A small spectrogram autoencoder, trained from scratch.
Training: soap at rate 0.0028, 6100 steps, batches of 64.
Rows from block 0 of the decoder, named by matrix and row number. Each number is 500 + 25 x the weight over the matrix's rms, rounded and kept within 0 to 999. All counts start at 0. Numbers have three digits each.
# convs0: reduce pointwise conv (decoder.mid.0.convs.0.weight, 64x128x1x1), inputs 0-127
convs0.32:526467500541478494558528508545509514508486509547505500488506556501507527507504530536488504509520476516514539480472504474499510530512520462503476509500474525498538476468515492544490464487497500568503550492486519503530493486512538489487449526453481507502499514492487530469489488468471463504503509531523508485484513504491499465503527482502496484492472503560499510486470502472502488462487
convs0.33:518452461510493530493455528494501455462504512503509481526494459481524551527537483504492530495516490529519491526490502487506486464507493506492475501533511491518500497516498473499485507511482515453506473510536494523538539480470518503561462490469473469405523498522504540490502517511488465506466522486509506515442524544526495498494462518483499496486515465523500504511519476523505480490492
convs0.34:528499456559484457476513531487484490511481468569526552459488577479506535485509462512479516499452563532503458557500445474508523465547500511497455550448443491486547513497493503490480458493499450541498501537479502538523487558573505524481516495487507478505519507460512568527485520525506481490478506510480458467552504551533471517514473520501499509449507497604507524462535501517468453482514
convs0.35:516516484491520547539523532449533505524485476499519471503520509458471494443436517487543512478478490453469485484519453501528477505497527495484505476471499514524492498524540543505478515488485471484503523542485527520496496462467456474507481502527494460527531492497504504484521509497516470518486547523492482471518496452498488499507468490475510500475496513462538473524516522465514507510520
convs0.36:535517518565527521494524481495492503483490451533518483535497482520476498533471523496518490529514461533550464507506555556517515507493521446467525459500522552537501498483461490499513444470493497464502499493449515543507494553489491504497508518499489487483491458544465492496445483482462494491539522507480502489473503562525476494513541466488477505455462517501566453534512498507459489437507
convs0.37:506537510507466504486493483515477504514475444573489528491506471491493504494534483455514443466494508505477486457446520471497447535436500499486518492492501542470511514534483501509457495501492541495510490520468487517517462537531498529479502494494518522463517519527473479489519513497499528537539508525525527453428477509505543510525520452517473527479467493502539514518472492539491495500521
convs0.38:467575492488482499490489497520451478543524517489459481531475442542487464458491520482479564513481477450541502447512526566527458440511492554462484521509485517464489520499476501521500476508480450501485529459522496512510503454514483520517496522519498507482488502555514517547512477535486506506499509494525509545535514480520499471507542477433471478482515479498474494529489500541514514523542
convs0.39:521466498496511525503524492493472527496506509503525474482504537495517508523513475508486549502484480515501496498497450506463529470495529494504516513491520483497491520497476522481466474500514507540510475511489493514499519475521521480522501504502515542501481468491490492526510485516474509482510474496463515468472495501501499506446493536496520503527510529515500494492531497526498513502516
convs0.40:506472535486511497472466471527572518486504487512502526462476491528488514511517507540461509483480513495480492495508512518514515507502450527485549469566497466553570489486543512487467489501530537528461474503481506556509461482501519502502497483516489521492558514511505470521528544471504524458451523514468499505499491506498496519559494499512497540520493489487492482448516499545534543525518
convs0.41:535512487499520521481508473517565497490501538523538433535517515445522528465504529490517472520505524521508537491509492515494499472477495523522494495546493477509478535482519518501487522474510505536553505534533537485504506553480480544482464477496457548521470480510477513511521521492538497459514461494487497489502455485473507498460506537488501494536546523500489553505474514554502526491495
convs0.42:460464478534467498474480465515478549475493504518498487478508482495540483500497488529493528471529484509562476500513479449510534499561467480507447482498491478522479532453485496530492477506495494542502456504444488529518461534536486510516516455482516497500507514473507523491447470528500478493477497492505450479476467540489527529500528517482511502508498491546553485517534530543497515529511
convs0.43:509504518497482514497506524469518513514499520494521494512537526486494500482485508494484496485472498532494512460509539503423510497493512469469515495523523495482512509551511505474506487486487487515486493452513512505517498456423508518467495478483493554496467537490500472485486495498503492516483524505459506508490541503494511477474441506529474499499486472506488501508486495549499487499505
convs0.44:520550458531521565504457527479500544471584504487457498501486466496485500539507525485498489514505510512520505494480476507473515467509528506540529533501511473497516513506425508508491473507548475535507580537549491466536524532516497491454534524493472536461471544494471511503479487556494511543533460501492504500460467472484476503469488528503497510545520507489516475512468501539502489485474
convs0.45:498501485473504487510465451487491518483503467479512469489523516520492515469528526503464493470523478494506484482486504438488469476533460519507492510526467494514470511556475513477488526451466510557485523550502528516476512487510485484561493491512490467492542523465489484492543507487490503531442495491514455502500513518501539468496488494516503509526509515494513547503525480479498518533485
convs0.46:519507521538477553504477468527531487525495527479515536492488446562496482469511499498559437532483482487505508502554484537498503526506474500480527513498519533455524485557462536501453538513507512468512513477530480512513480488475500471500494520509446472544508497470496502496508470467503503483522495459505489484540490476513527583480501500476527501508487507477517501502454494534470446489471
convs0.47:478466452508471507515500500490493548445494493490522517531529564461487474461476475502491464540492529513504504515459537466510502460509544518515489523490538518494476492483515503488504524467480497496487498504527443497544505527456480514509486494498481499488497485492489494481519495484490479468514486522511544492478528521504521509488484482523493494491500503484456520530498522490480527495497
convs0.48:526513503508527503545501497471496502536503474518478495517499480513498445524489471552471488491499540469492507543488536492510492501483513542518519472500525502496462507536501498502516473504508541526529491522501493456530500543502480488505483481498468507544525521487505547504498475501486508535474493504477511473493477518484511498478510511543519493495515508523501521469487482464519490492492
convs0.49:495494482478477473550496454496514534474496530496463463502499531480481540507509529460472517538519463504498492535479494538524481489471509473464500506494497517479499497475523522525524486490504529499516493528495492526514530506499508473473545534513517538493511528458471500512514506493538475498522485515449495436533512467478465513481513475493509508482520520478494515479503520503502567513496
convs0.50:513531541509538502508541471541489483532498488491502536524482525510474473543520508497543488431517521487514532531499550473498521486449508481505560498491538510482448527489500522516499510473524532456478511506457471462504516481486513504461512492465478503511515533515489522524526499497544509460509506533497493496489486495548525481488463450532495522483502454528522525478535465512521507504529
convs0.51:474491460451524536507481532439513490477502510483507462485499549511488496514519465513472492490516537449498499470508534465502502499488470482505513442485503474469481501489532511476515509494407555539532531529495479525513490471477505538479459514458480477518476521441497491474473480519443477477541515499472453531495485472529475554517534424525489522470540525531478507472467507541497526468496
convs0.52:510559518473465486509486467461473498512486505494463528489513496480535482513526501583501565547497515534489541484488515461511488531513518547500485501507470558553542520489520461539478489585532527508484503514483535488502540524477530481492456467456502518493457450538536469450499498558495480465462491551519460496500494526518519469488498464498459493482453437513544449476498524475527468523521
convs0.53:557521476475524486512512438488469498486508447503476510497514459504474513515512526493504462455490537497521500543526508469501503535488480511515459515514469506493501483477484461519484533467501512498512533505517504504517498496506478525484517510501490498488488469508481458529516521532472522532490464516450491516522502550505511480507470489538503537503495499505483472475513486517479510510542
convs0.54:495486489508471465503518501495510502482525497504468481496488485491521517529518541510533435572502494510518484491471500485449496538522494518499475519497507497476449512506524501490494492477493497511552546509481491486512554562505503517502485503552508492516495530498465501511467508492462507495467482512516530450475495482516479494509542476484515473488490516524489475427497529580529531514482